Weights of a small self-supervised image encoder: norm layernorm, 150.0 epochs.
Rows from block 2 of a small self-supervised image encoder, named by matrix and row number. Rows with one number belong to one neuron. Each number is 128 + 32 x the weight over its row's rms, rounded and kept within 0 to 255. All counts start at 0. Numbers have three digits each.
Before each neuron's rows are labels from the 100 images, of 14848, where the neuron reaches its highest value: "responds to" is what is common among them. Only what is clearly more common there than usual is listed. The data: single toy objects rendered from many sides on busy backdrops.
# fc1: MLP up (model.blocks.2.mlp.fc1.weight, 1536x384), inputs 192-383
# fc2: MLP down (model.blocks.2.mlp.fc2.weight, 384x1536, transposed), outputs 192-383

responds to: teal
fc1.15:099100099134119129186108117144136091106130141086163086145159162075149137082158180139114180133172123109126153089121139174129125150141068195141112132115133120086128125118133133125087116124120183115136186173101084099117138104135120132146063106154094066155125156105183134072144166123106144129116105098089162095133119158159110129190125133126132109096142128097082084139146163128183183117138123148136081101084198124186049173142105089151138120119112123122187079117125182156132090097108135097135161181098166110130120156141081138115133175120120088140092122187154099125142130128087116091
fc2.15:139089137110155158121173075166095028112162081114093148097103051161111119096103167160120084130154118095135184095089101066130163110149125122139128122142150152092075127099078070091116185077128112078114105135112163142123176149143180102077174138081123150143106114133126107148120157131099152130176097156120116154207155188112169125096130141157089135133112147107142162114082157113109064136129089098137138161088118142104088092185156144171175147157079119119161101164134139106101154132136153122152041137127161146129143132124149117077134120104114141111142128103080146139149082148128199110

responds to: yellow
fc1.589:101098078148173128098154159134148151128118082103109146083097057060105181115195031164142132103114148108083184107063137170139132195086149087120137133119147181129162122153130116153185138125113111062147126147125121163136142186156115131115099121087132120064130123120181144120123098124169148174148156160120115100166194131134128183193117139133193126131139182116164103097153119130148093109126156142113108108097140092138151110118130133171145084160175112081134168131144137120116171111131181137115155138167175098161120121176162104117154149103112162089130069044160140142044088185130107161
fc2.589:145134146112085117167164119110080109126183064181122074144128100148142124130123161115138119149153120152130088125164062118130133173135158091105134156155141121108153139165142101100125182147117189157115131097159125086129149093107183107160162193166106163152106088182056148052168131063118142134104154110208157162133088186120165121107146138174083160107084083164165094146088134186116169073077117106100151148117137142148155160088147127080143175085145113119129116144132188130071112139087079204164078103065117152108112142118060168147066145121121078115167161171173152147163095129183142123

responds to: green
fc1.538:100105101109145120166110155100156083127150146113133138143158138170122112163140082136132118123141150104135115108117096101138162119133165182109145070082138179139146088106124161123137131157218122204111117105149157103179174128117168087127147077090066193140105110086150120171080088151140145144191102145139154105212137153128162139144114086120105177107105124169121130135154082101149177171113095140180128093094113101081107154146172151089130141104131176175159109156132022138183115147087093096093121137123117133162113170118110151181075124095132134142163145141146127146101108151169108139
fc2.538:128134112145106067123161105184106137150150122097197179130186147081135137170105145119135214175180168181129119098100158143111117197165156066100110125126096101150074177116168159130041125109161164114092132121136185081148139119104110153140167118163126104149188143160150172068118130154134170113133092100102141164131152147128075135187113120147179122094124118061142101143107132137097082135155156149068135127160101085175118139135029138136107116179147129142090055099143149122128122118164179120179110174127095157057139115181100109132166146142041160126169118133125083155140133108119126113

responds to: yellow; purple
fc1.758:103124095059156085123097134122134110146135056129169114153128107087174106178128149115088136152108100117175131138158117132125159118161111096125109120139188101165178142110122128188177133090106128097182126191081100103118145148110084124155142091154076152136118140126085177062067116047130094182093093111118140142114192112079124096101121186157150094137096141133171081118141197135166154140092148155149120109135112123088172118070122103134133189121117114117116119106103124177156113121067134092164142125074152105192133150145160133119077151110162118109127143088144157101146126165073150096
fc2.758:099190173137092115126153130174114100105134139116073111103110134071111126084088160149113082128119170091164152191144101128142128119124152123083150097177123164084119066159121156092069124179118124148062161112177130125114130123141213199130128114165167089111096065144107015109092145155116143109107168157186167058134146094129134135103112090167142125133127175180075177145139095133080156088139165075135143101121089063194110091140092111108181106122098090114158153165132205078153109121134122172167128104147123122175094169128108092143173142085154079144148080115144133160083116138164164092

responds to: white
fc1.225:137103116132083131143152138122123118137131131163127105200136106088096142197162122172127118121122105170099162151105090124067066099080120151083142124114126109134216152070142117166105104168108164106152155121095143101149104092088153150098143133112130189129122168136172112116091186158103147157080107096137100141145145165130116061081157126068130129144117110153130122215089127095047067103133100109122053104111111158145179147077143150167088106123098088123102081099130108148142131127082119145108120140146157117115150107083189146156118133105157091135183188184111091134079154133086135130
fc2.225:102121130123123188123119113102147071135147119062040155139102091165203170120132126126206155156160129093135059114183117088140168164144147125085104075111125086124093133131097101143137133153147088135109129087110189128153087157130188118164096133179107120128120085087102088111150087086147135135159159141121151127108128098135153219159074120187107158130166152099121140051199127129169115172168109107110184108073139085105070153156109122125108162146129194163206127157123114160135204136142067087089070141119131097096067124137075083096143159093089121149130116130142180143118123147142152135

responds to: yellow
fc1.251:148132171135121098166103121109095145101122162146128133151149135082123127090122123097091157159194111139112200132087155094202170106166106145166116170084181197111129116082106141120149150109121135098104126150127084103132116178158162071052123164111130140102153105147135121136134099121117111123155124177150115132183200167191164109122102141169127140161114120122094111112166188126096068119168141153152051127066172086167142087082109144160133120169176111125138089119115143175172050127158079132135087097161081136134133136140175122127090126154072126095097211188143085100152153117148183145
fc2.251:152102116125137212056090180104154100154141117141136101125086106137140126129138138111063141096121092087084105072100133095132069211097189103112148172114182123144123140068125155077146112142157077121132131089149168120166140128049091158111162129145137114162147097062108123090088152111100153132101125136117141107139055090133060126130168126116141126129145137140091159144118092154186167181115069100139201047160088162125133144138162112109122169081103137174139121109121140100138172075114108118187126037107151092098136117085120081135117116115146129100140118148149131090164081070161184084

responds to: teal
fc1.138:108089173094099069135144098124105114100113063149126096126125109133162158095136132120112098095126170157173130174106120090136120094133100100133126070171116132135149182116192140139091104147182108160195098173069141102160189134156122103125132135136136126166174156172153144147117089157111237154104138119174132139091159104114094184144045053126110131115101113108112096093077113070113119064110049117135157103153152136130116130194141137171140096072133129143154126129175113130124169140102133156132134153076126099113153164117149155111234110094106188129155110110111129127060085140081130130
fc2.138:140109087194139177111149139113121135098122194106093158061162142150104121146142130131125125106057172137156162124158169153115120119132135140144154138108138149128209099147146148163121104074122123148084144116107192121124128031175167135090133089108132151071075114088198128120093119146142093119157100117171133116160150116132156134119133136127117100104147083172143158156151163128142123157136113089052109169122093123130169093121116131076123187105128078148141084077116125105143115112154110110132128125116094123120110085083107117167064150190116093122085110110088088153119123093103101110

responds to: green; teal
fc1.358:104102169111117119137089076177133099109155151181150142139171161077117143163169083149121156113075122098126114132160131118130127142175148102124110079123137123164122147087154112056134173148118069109171105117174098161135139154116190112132172137118152153135174119119138149114126149127110136107174162119107131091190105063131139112117119049067188156103135146121137194110113150189146068173148111131098125124173194118087141177136117100157092131114149146094156135119095094084095099122129039171134163124136104097151155169153119128135142105141135113106015064132052087112096157097077126092
fc2.358:122056133085098127155133137178166188118148108104131150044121131152070174133121096068203116157152087103172156157119162117080102101096042106119112128142120092093103088194151113175085143077076101179076161122138154089119193089107132167164100112147135136106111183106102146185115108165124137109163059155148158080078132145095177136145202147159132131169097115112165178137148112121078155064136167085090114154142124140133131116135088093137153119133134168179099132150154133127159199109092141121115126128124159089094180108121070180122135141042143101121149135136174103114125108104167115155

responds to: teal
fc1.368:195126162136123171159161143145158140114173134103129149119121094108096180097191102113132116137137149165174093085127167101086125150038121117103143123169125163155157134135163087138118110168090114132115138064183078108150121164113136183131142119084155146142197063143114131192097083145118125145132097157138141155132121165171103157117114064147037147159085143120133069186162143147158056155175183102105145130099103147080177169133142178105167135104152157125197091161103090150082130088114180107117151146135149091134148121069098170138139135113098163143128092133166125120090144141131192112
fc2.368:154095099157092096145090139169170118058156096144119135076126125119095145131200219094179128097126152117150108110121150129154124177125102108110120118092135105044129142103122155126111112085152150143141119163112198084108150118180129147127119040079125080148154087184081113145092120137117096092144169132111143111137131153160167163161121157102185140103107149105120105092118155147113109130111109157139106086160123144131107141105093098137109188223115129185058144132153201147177080144076094178162113113150138116114124057147223110032112121130148090157142156115107086159106139098146126095

responds to: blue
fc1.496:096162069151080161152132133156168133080099131155108154134180143105187185142194097118102112097062162089092131127193100139115143175168072144112179093088130098179128103154085150169179102109112106180114124140125116069203122148138103107111091138234154140162133093155115143124114128144127109100212114135146178080153117158107135122084114135113094145139116152136074165144196182134126144120142168129110117127156124114173122062108094099145117152133071098131123140127102109126122152069166081127157114149131091091106156085187094172137117136077113187209171129064081095119142131094060108105
fc2.496:106081182062196094043122111162146117206127111091115114167114105161094185118115145095125119134130122108171152146116099152119106123095094119167123123186079120132122129150079137125172117105099128121132110155123119142109100108094139113164082136126114151138088128092144176076076116077100140115095130109163144156141150185117145121119069171097151104094150111109110108155173064144135135102225128116169133115114097117078145102170107166114156107114168119129150107103138139166144141119114154177157182047164103181066128115134142073253099174164142084133174098143174137138126089132124208147

responds to: yellow
fc1.580:155160135128133146136116148174138109147097110137150095113133154153170106090119122077126160103144125116166151122146125088137149187111119188172132127141055099093109099167095069047119093160130133175119124157113067146127137128159109101083169118100072142144094116123118103093156117151072148131108103145123151169212111140132122141156196156145095159151125101165082098134130214130086152101128144093145131111146151129155178145165110113056135152120149144179190108132142119106186149177110134145119187137106092101126104103101206157141138127173160067089110127176137183104140114092109111083
fc2.580:104085154213115134117121190151105108069122153087146131118155196124084114118104130187187181123103135085094087156107089147156128065145123176161126140136163167146136162105109089155108196128066136148142089147086113108190137180131139115129114125180201099096096103100072131118114157107099112158144195130164179086059117119071086106114070135117112053070130140082120161127138140124082097129177150142173124070088131095137105091109107121133146110115097120059087170113143134158151160102105148162107080119088161081178133158152081082129154116104120164161114170114118131150097127106168115102

responds to: hammer
fc1.276:125062164149052121119111099148158129069101129166128096106119116117150113133136125089142145169055142127167105100167114112112075112132129158126080092163159102154113170109116138053083100100150130148149138083122111154168110144134128139167058104114131102120121149168154099134158085083112107150153125094111087163169075152122084163106126123172121136130074112112132168147160084150097115130132123146160175139120131151132140120119129129063129152070087164110113085135062134108134141126153047172100133083065145128152083144064113130116118118171135131101176088119104211196162082127118150160
fc2.276:066100132165207187134168141112097109128148142059126151167147140098115154142131135134202098128157109127155145120125100132159150139073155126171213167081128096140133162191167136157128128113131115097089140128138137088137152095123074122078130186072116122126157109128079134094078165182134116101135110149139133107108122113132117157169082117098154144155179126122152160150058149123109113141127164132127120144116080139129140120181105133152154096110130110066140169091145129166131160140129099159114147121127132138145173062132162142189161141108141178144113070119169072083137138158117142080

responds to: white
fc1.72:139084139097140135137226168218081101098163141143106155141089097089094199099138135117158133057166133164182156107148121120103141174147175148114168155069097165100185125173143189155112154120113180100118109104104198096107121108100163134143138154098132098151203123130143131141115072176148130087167146152133150093131151121061134151126075116089104127136201151107146178150070125123126133067070112137078078099149134124146176158094102045183115121075123170089091167107196150089112150093157138112072133084148129116159144162108144119150187096129135113151149144147122113080153111126146133190
fc2.72:097224140132091073145114141112112138135044099176121132191105171116165156135098101147116150138113059100155148102136104075125064079154126099160098140178196070127121125119146127106127169142156093173175132108115150195171138103165127147159200131102135138091166068067105134164135116121202143145188120084078148191135138150190076168121178128156177129117081129127125145136111139127189147085185056078121149119198170136081114165146118157135114109188125139178161134164160173167169126210100092116116112128149120136094166133125088142181069144136080136161092160142159145213199154157147121100

responds to: orange; yellow
fc1.616:113173090113158134086134118142134149163146154115160126170140147150161143122084116156116199196097035115157124142132093159175152156104103118104095180126085212138088052177137093040084108168176130127158192144136104180118112091162075119111184111175056097103130066162118137110138100130119089115092095068105157112154136135158102077122190187150112115114134109136151143090099183140190062132145145098130104111112120114123101110135170162102081190125162192081118149077143141171115102108161161113148153128176067096185093078147136132152131139117159078144123141133090168089169156109128118122
fc2.616:132108139140096142115149158127083118140189082185138109152103082150100120149095100107159078096176151123166147105144103123113133151136150099098113077120116151138144208092124154169196096147124140169130122083111181113103146157139133132138109174115196113139151196063159119146088182177077116105140119136147121156144200136176070195092102052152109126175113106117080150118183144109094148166173141135171106151118097093108139108125091135161188104102120056129063103148066166113087116080093137097078119170107142123079111120154127100159080098158087159150134093115202107172067081139109109134

responds to: blue
fc1.372:155110159149115124135144054119201137139127166138150101089135181156096084129112125147157148119167124121066140166120159058134131122126103150144107136128162117173155189084189178105102110103132169186132173168046119128145130185137069151103067122179156160206103057121162110167096135160109120096137142175144169106145098124163132084094145118162111137117167162122179129091140110129129071115132139173102131134126154172155142101100146110123122104122099157110135139133160090095157162172175121082170175169108118160144189095082144153086116115076130116179171169153159139082126177084095136120
fc2.372:026201136174073117124159144087110142126136108128091150121109135167120123080113123150132143113137183126114129143105110101117201136102167123055144112184141115155133085129172173082132086101148197222151112126153056116162072119129070090078166175135153089137134161168120101133117181121108149099146115085103071128145184156102196167128136127119031125152055135119106086169122100092142168132126123109105157156136148159158118114121162102137153139165158121121139122151191119153062128109145134185152112193068170102165132131157108108102119074122080102068172158161135172094138102122142092112

responds to: blue
fc1.69:112084139125101103135129107154114143112054084090121175080155124123153171131146086109136145090173189128135229166160172061122107145091147081141168171154149136183147120133139163094097156096137211147129112116084132182129119119145110155115165090108062141090185156076099114087104107153126103148129126075167148140116223127127142095102139150207195161112093148154094101126192150131130187105164084091150148144171165117140155130094131096193142100123119092080129091166152101168099160111149156129135115187134134148117143119165170130111081079175150141166165209170144087127127131118125144137
fc2.69:141164083097132142152153161121119101168114149136139068174145132059126160158169100134121177112156062124092118103055091132085123170123077117046125093151137104086096096150100160146148119143170080125115144193199097075146111186099058088116049128142139174144086114148136155183129114125178153114091120127116114109152114082146127163161112107120094080067124142100125117137088147122125086134143162074132095149151140118143124092141088097107119167108085181146115102114156125113160125107055115124068140069116171052074132132131118135192130104107117138119135099108153130174118142168133116125

responds to: green
fc1.394:175114169126099161126150136125126139181145134125068083141127167160076131094227114141134095136182143133073099137083126118120129136108141070105146104137124156154118106140137140086137134137158118126144094120093167187161125160194077102139089095117152163088126115203209120138151117148144210100132165112131091148168116219142139152115084124098107144171163184122081154112152139118116124114135151116139162144122117169182091079174139081150131201100162085097171103163176139077140148109160197183101124130171116100084090142153129112121164109101083162132130146120120182121159114088119134097
fc2.394:113136137108138140134096141163057127139134186221102142070120119122126076050143183140209118073080177083143105074123150134157164116081085162093172149181104148117132160102171110098108115109122149135154158111113109112172144120157187172113134165178139116119101081132129075159109195108097108115134109143160129159157171134155165165123126113158122122138132169157110149150156103084134138074125135112114091126077151125065182140101146127136166118143117035093110147128114123037145122132086132120122132075147144139153052112115165095155151098108133087161124072115091093130079110094142131124

responds to: white
fc1.400:076136151125131171174083127220049151113162078115106072139177127132135110162142168127159086136160122128089173178120133147137143085159123133157090129113168189077140132112121103181108129147116108112139118129104153092097164147122130112132070121173148093122118142167154130123128126081145148142118135116123078140126115119123163052113134165129099100168149168161131194143183137116149130081161158130117110087127141141059146129131158088185065122107082109118123137175095157156134115174114154180100197129195118142102108163194138117129087147127149124197055156115068137138177158065135110085
fc2.400:141150125178100080173130176141134063104094102153146153091100169117128133161126117123101113115116125128126149112129149133112117100099135118129189102116140053165116105146187174069119163097137147147145108113097157139089151117128133078135196183116085171142086155136091122156098094132139149147115039084135180122112128100142130144090074142166135115131101141129173085152130117131187069123123123102144034135146134142134103097182177157131171165092194149113102159122182111150158100127107138102124084110142124125143126101095153171126149091136197172086145091140123115166160051172125113125

responds to: teal
fc1.754:125119189127128092131129077108116141111105153089125182191173099147152140132112095155096109139117106129140183126127115133114123153139092116164169069121127138080144128150120151141129135123109118154132134104089109159118144089080101093111190117140130136087087178138112134149138172147090189124147100137091123127105128158061149106123134126090138099119094146154140192143122156118159178172137159116170140094169115153119058095147108142160104164134079113074109131172093105192078121110128090162076118084100106174124158165146134142077161126106098149115098113186071179179127149216142119098
fc2.754:118069084152158124117140160179156136082203131143068131089069083139157089116160143150163083119134155128103072095107085124135098154171128088150133128115131186132129163065137146127096075088140119137123101077127147169173173146156144142096089096136133087189123120129103128093109134147164091149157073140191099139169164124152130158108170104193140136157145123087122107115113091131128105116149096096153112142116129137113205154061102123124170114121160134164185176162043154142175148161105146103132128131058170105111123096114146186176112133101081155121136123100155070166116194121125170079

responds to: white
fc1.332:172124073173101101116112160140112108110079144072101139164186118151116107103106115136146157163091144141126142116094132107106138151072146142180132105137113176124201097093138111175060163123105082156173072155170112133215084076083145181124155099132135137153076130130129132157102165081105138167112194131131118144155152141098143161106147080129067132163134038170152124172073139113091090124190074098153184090106203097091172140076094080140141182176086197118111161144056124202122131131105123120145096101099137157143122175160058153086136115123099128178100163117187151134180125099119130118
fc2.332:089099194172149166080165097162157107163142119112162123124122100121118088124149191141128093151160127141155119113190106063079113165149124174145124074081143115168059163136124114071097082137162138130122131119056142160097152161161096111092051175116093068091175153131179142110122103159121113115123117147126105159057098160160149148136076174148111153100094167069097110093111157131149123178113192166116089134145056050164091145172136139113087104104143133099155125168145162077132085144137167083124176107218091161097124109049143096162110105125151141105146114101109116108172103133107157162

responds to: hammer
fc1.583:135148166100100073142188187136153135150161134106161096137150124094146164077130095130151124087160120174197097130139148120167121133093121157103166105162108140133140196188107108128080121100139130170183087161152148081190130131161171174088173079063139150096161167119107098175152128096139088173112136199137124179128171102166063157084143083115118128160128145079141179106138131081181104094123109107120161151178118105100138069103107108123163119100160153117129120149142095062111177180081121102100141074123123062150161059110162128140154147129178149142145096131135078121149183142147129092
fc2.583:105108143176114130120172163090160114139111126165133157159122166115135156161158138105124150179063154107107098160163127063077154149137122110091074130142109085202052127085142169133111065164085120103130129200115131176086094123150110083093085158183116080142148115170129105129106097195126125126117163053149112106144138128108198138162087137141215129116181087147058116168075119148108090166175152118181167173123128154192163161140141096115091109146133087167096082106110149169093112069091130149138085150166175156114120131093113116145069170123108095120122139098068152154123123158086145103

responds to: hammer
fc1.257:165126138150121078138099089179182207112134088097088137109103141131121141092167143034111135161063105111154137163143144118117119128108160142126103154162176074107113142126149149088182091167102130073171122075122119119078139069159123072100082109098136138131155120118093109123093068106114138091131130070135100147117154112145095134163129171118139128135120127069194185163121155073090102127110111160184148168158166135160163119113068048135146127093164177135077094124163171100160152054124170151169144123108085166111118084100148155123109112087151122140173100107080130106077160162126136174
fc2.257:145085066123150118177154170107121088112131124141146131152106136122133077166139095142164167147151143163138158082145129102134119136152146123131138093064088100167136126136135145203097086104147092106110104101098173163081158105059107162114151113146203142158113134168135136153205155137109181141154091089144093177132124176111131127121074154100155165155153159090130095099113072196133129109148136106083125135090128080097050158148173174143086073155107069102147045126151104155105116161160069135123109086150116093172098106162169119145110163112143113126103159163109129135127080099084152110

responds to: yellow
fc1.44:105171157142190160090139127095157069126124149056094131113125077121139151189182175094074128206120122091159124128146099144127136152146120170173155139101186195094133118140125056137143138119109151156108121136084171179107065183135093150101119145142108122108068129140112086070140119121137138152127116160105115093150179153064058167143088088148199140105058136136172099109169072130122192213172141066148092145079135115129088124110150112121133118100120137148108117101095161156138109142134164183178124135154068131095160106127098098109108112104151109098183115118149129155144106125124129141
fc2.44:124064105113034124164151137189179193128118087156104122133062101149116167107070076138146084090136145141109101121095156143128093127167139110112107088203036070172104155100180129173112127146201106112146131064118065118137182061113108118179106116098163128163139118108187148121115162124144145106065101097096090163119176141158081139116164139108113181154140102159103127156081178191149120090118108201169132107125129100153134072111126139096119112160148109135137129123130145093161167141128103108114130137103149112155087142173130112161184130140092133166114115173114178164135120167079111162

responds to: teal
fc1.491:069116149142139149167086120143081094097209153116085189117108086066084137100147095139137090104090135183123179095165137100057115140102079141124104109116154093121122115133175142118054100111134109112124117174168126080075139120134192173097172099175129116119142158104163157198157096092158129135138109097078096116116207092129145123099074133110109160094095153132091084137127164144099105087126119165139184150147165123117145101132123123103140156094090161213080145129115097132124197128117106068160130143096132179098148111127094199097174171134178116137089136129156118106155135202134081130
fc2.491:104166080147138109141178196205149105101116165098131104104105142171129079150055119184168141104180151062085135093144118115177127133092143119108132106122147153129115086080132172144137120097159151135131150139125155181226145086137114123155125138128118126144148162107125077075154145139134084145101095151164194087136090091161105097106157127128148160148068071140138106138132106125129130095166147088144098079141158198013140129147178126171128084090163117085152172138136137196096121172075156171118134109158105127171143086180117128144101119148057199112127098128147156182106112119138149097

responds to: white
fc1.57:117137120099100116150147172204141166106123093130113135128191153173133140148144149138100064139137105121150126208140115150164147131085141158123138156151087153105134089184045112125172128116139163082142144155134143105134168102156110143122121075124140111165102183149093107162158103145114174186082124107139174152123158193083159102078118103121137145136122107124162170089111104115089188149160075157108112096131225109130137173135143075124160104132100108139174093116106084194101175116111145165132149108077091201152105170153056098087178164138056111136159118086151145172084124211104112128
fc2.57:207084117139122126142130111076142129166108111126112093156130086120177130060172185130092169136124135146125160107118145123131126144153188129175137117146140160157135168135120121126139095087123161138111149138145103157145140149122122103089124141143166086116135137141110174103124169131109122090146082151115077132095158131164136088103155131124138129106130136123102197100144126168095143151166134115144089140163105118124040075151122122156114183136186121118099068114093083121137130096218136181161124145152152119090125058137156126127074111183161100154165079048105082160165127119117108143

responds to: yellow
fc1.608:138110091094156136099112129122093121147139117124131107177108088077104199124153115089168126103132194098126099129092115151180084148179128076129132119072122114093160129144193129122189157075089078095121051087101173199091187104150190106141155173139176061116161076157098246095121111094135130111127181094089119121110110097119100155181083152090125156162110161129168098107075106144179117088125144193141097126105140025117110140089076090128109123120172142120104131130075119101106066138056168121098122068159073121124093084097102107135134118110090151049095156134146074085167118126183144135
fc2.608:118072143141207082057101131165165141121114146144223152095111104046158178141119092093124094094164161101116141147137082140127191083098134111116137125183146114134127097126117091183098113098086157165090114116164107081081176103121123102124149126139105172169137132152120144168137105111151170140095170161107163146054118103125213102129112104137150115107107174130168177123071097172203091064081129146089119123103092113130106136150094127103126194173090175166149115088107142140135107062123137196130135135126180143133104104061180131117120124165109145114140111146020171119107119116085149133

responds to: blue
fc1.337:168144063130058179066122192133125180146154099106097150064076134143166094136135089114133153082086137168114162114131173086134094157125108140099077104163104107139110104144113122147122122107151134154108100158193147104104144154124144137177148121085124159138142100163148130110100119162178067110126095121147138131148128160126173145170162177147109158134155101133110117099118193215121100153114107160112101101108153075121123141121101163080139176131088175120098188105152186199092121124147122168166126109146187132054129044077184105048143158106109154180108072079139114101117132125052157140
fc2.337:131082099084138069153102087162148133124087164188111128090170052115139135174079139162121132170138097065139092068123119162136125057141110125182112106174096149153156169135207157074128123150101129126120103133063054127105066098138138119059140075163126104114149153124099075146146146175138137120136162137089109093132109078076119141091137042138199130106086173149069150099130103136179101185141155121156116179120156121082161095089154120153125166126141088111138135156121109100176080140087139130107164151133102152078082110101088130118084052201111136156124144163203154112117100123147232116

responds to: white
fc1.240:097137179092095088098118204132096153203177136135161110142177140139144190161147125102087157074102090141110132141152115133138079129090078091147075161076229144146134172128127145106124134121108156160087124163104180188129125072089108115129092109180139077151063102146133205128141168177146134112077098097131168135177162106137090137155159119167102104097160132099108191145119160117180134146076124145054139140132157137152115128067153104159130154080126172190119130188138109144061175131138139186108115150152141090137089135162147115180129106134101111154120085177059089143161159074118128141
fc2.240:166080126133110127116168123090162161098095157102097144163101062166126155129111146163155138191117165188160115130135148138116141116184138191116148123156051149114128120171118149230071131127091124169112163034105133167187138122070143119079121116136077130115135160087105069130143111114055116108116141122100085088147128111114160133111089139088129183110155130142111086107132115118132134105187156160140148173104130151121120142219122132133118065165106054077118167109106178175113128066090155051152134089113152144084104142109143138111131131139194150115154148136149160133123094150099125167

responds to: yellow
fc1.55:158112174156141161111157148082142165115138123100153134170147150116151145088205147110162193181113141133081086109196151128107125127161096091106108176167134157139136084200178160140091155175089131123100120109115108127163133182144145076129180101156056134100079117158116091122111079060158173065154147121132134158171109171094095123144100165103112168109054176188133150114137169143210073163095129154109163128161110149076104170112097133115103116068167177134176109115148122178121142125106199146165134131132071133058079118120150166153149068148126143118133154167097146110177116120043154092
fc2.55:115137114116134143157105167077112074168037126193174144144171084144114129159149144157071103154152139114125197115018118124141096162156092073137121083093151126186061115096110139123190150096126134095087115136150132103157151061115147137116139172026063102098116121160119196164175136147105107225158115106112158160145149145128113110144151160111177062169157059123156136144150097123055122137130135156153160154153107123193100154081125100151133157133129121124095074138152140121062117165098099099131129131094131149134143110137083094158138166148052085073138159092128124143159106114149105166

responds to: orange
fc1.383:164222101163140117138199130180086114091134150134067122160164092066153124181178171155139161125128113160182073187192153124150116155181137125119122130088129084119128115094167073107101130114146078113113081079153170170095128073108131105114121154140167181163123186154090177105129146137126100145096111141169088053156169119119097103116114092191157128151093123099168062149145102187139154091135145086146124146141151119095162135129110124121118138140118136157086176141105095192169114106156120122125097147133059189132079075123151121138131108100168128131101147118135084159139175148125189099
fc2.383:150077123161076028123114192122140139180155155091147080125114167104122144097117120138114094103077136173141072081164094155110100141096178070126113130118120127145083153151123191118174133167148153085136160177128114090123167109142083156139167172107141099092106141147202177141155037155131127130163198094083116159084127186106105105143110104119155104162147138129103175086126104101118155144116139122141118045122113110146086115102125123178098148129135114136188105134121167103071113086143076101121075124117171122113147166120164167082139121189088088113113111122086182106135101111124103144

responds to: green
fc1.295:134134051210161101094094133129135107112121150147171102110118149142132169102106139105093093143129122129133144159180204092167145153116103152172188136147087080190157180162138127113085151086059156168143113142094187138097150100124104176143132129103117080179189126103116127110186133160169100130124131137081150175137096118118094157189081110148116071208091130128117101107119155150076078109144120146160120025102146138110080174103081113163127094145092135171074142155111114165102117102145061081118105133178137149145123122098162098170117111162104131150095117191163162140134133128106135129
fc2.295:098158164135141122147152103116122126134102110089137098150196139108161093116102158151135134130127092104170149169198124137170149054142122107170120167080180120184123185179130171174066098146128126108115133115092156147124080080168162147155134183112160115057103063132197160149081131183141127145123126131141082111120164130157137079133154136144171141059136167151067189186107166125196129137103095137115106160160125152176075081144107120138166159138130140134136116107143176127070120163092172138131103122101169130122173143175015154121108139124114136085140147090077101170150175145154099149

responds to: blue
fc1.284:077119109082112104141096162117153125131139161118140146148104173111115107180146164096148112127130138069175112051191147131137167161161117143136107137094156141197168163163140125136142085075178154101119132126124081148112096090095120157171137145177170187103100082099085148090113135033158137110132098094151062148169096139113154122119175127163123126097136081122097191159153105074130156135138123112120121111075091089126126154124095085125132108121111139074092158106107089102113136109112182166142115159138102123132122119102151114144102163159073125093144164157116130099180130131136165093
fc2.284:129175119156107114080152053144141154106141087144107172117129120146172129054099059140103113168121171170137116146064083138069137096061153125123147134136140149054156130111142151095116200182113149152156099114105167112095136154123165150139135114132100138155147170165155100175117119150114148099134134118141162085099129119129167072123096151143121135197124074173113156126128174145184134109094163123128110126188124126145164114149148143112133133192159103149133087108158213086112086080143100096138181103072091140123142112166103108136157123117154187139189115101087119135079147101157098124

responds to: green; yellow
fc1.525:191094119135130108150141178113115169118100094123122141148092143125071148153125123111097092167118121084218171181118128158133167113094165145137130124128132135148155133116072142132166122169137117102186139138180133091154096124146141171208148140127117089112158141156102159097124142136150123090167093134180077129134156141098142116213139138121158102182103116112130124097134147179106082137140118135176110104171111111041166105103142093123134154033115124126090114141058114105159052136095144134167108162175157141164160201138105116190138139118114120197169154079122140115157150137149145142
fc2.525:061152137131189148123118147171136120086155161103147083103121115145105156134115092096168200102161135121191129052110145149179039184141110131067126134113135105131061150094090148140103152156138142125111107118117105159114164129115130011138134107166113161145146136109130117165137114120136101191132091140086152127141111167114072143096132120155106140111074079063134132162095147100123148134135120082181147111122082154119121150125110139150131111150116095120124134091143095122127158041135177100129162089079151115101153133120113157131120125098130145082138121162082080121068142127120159054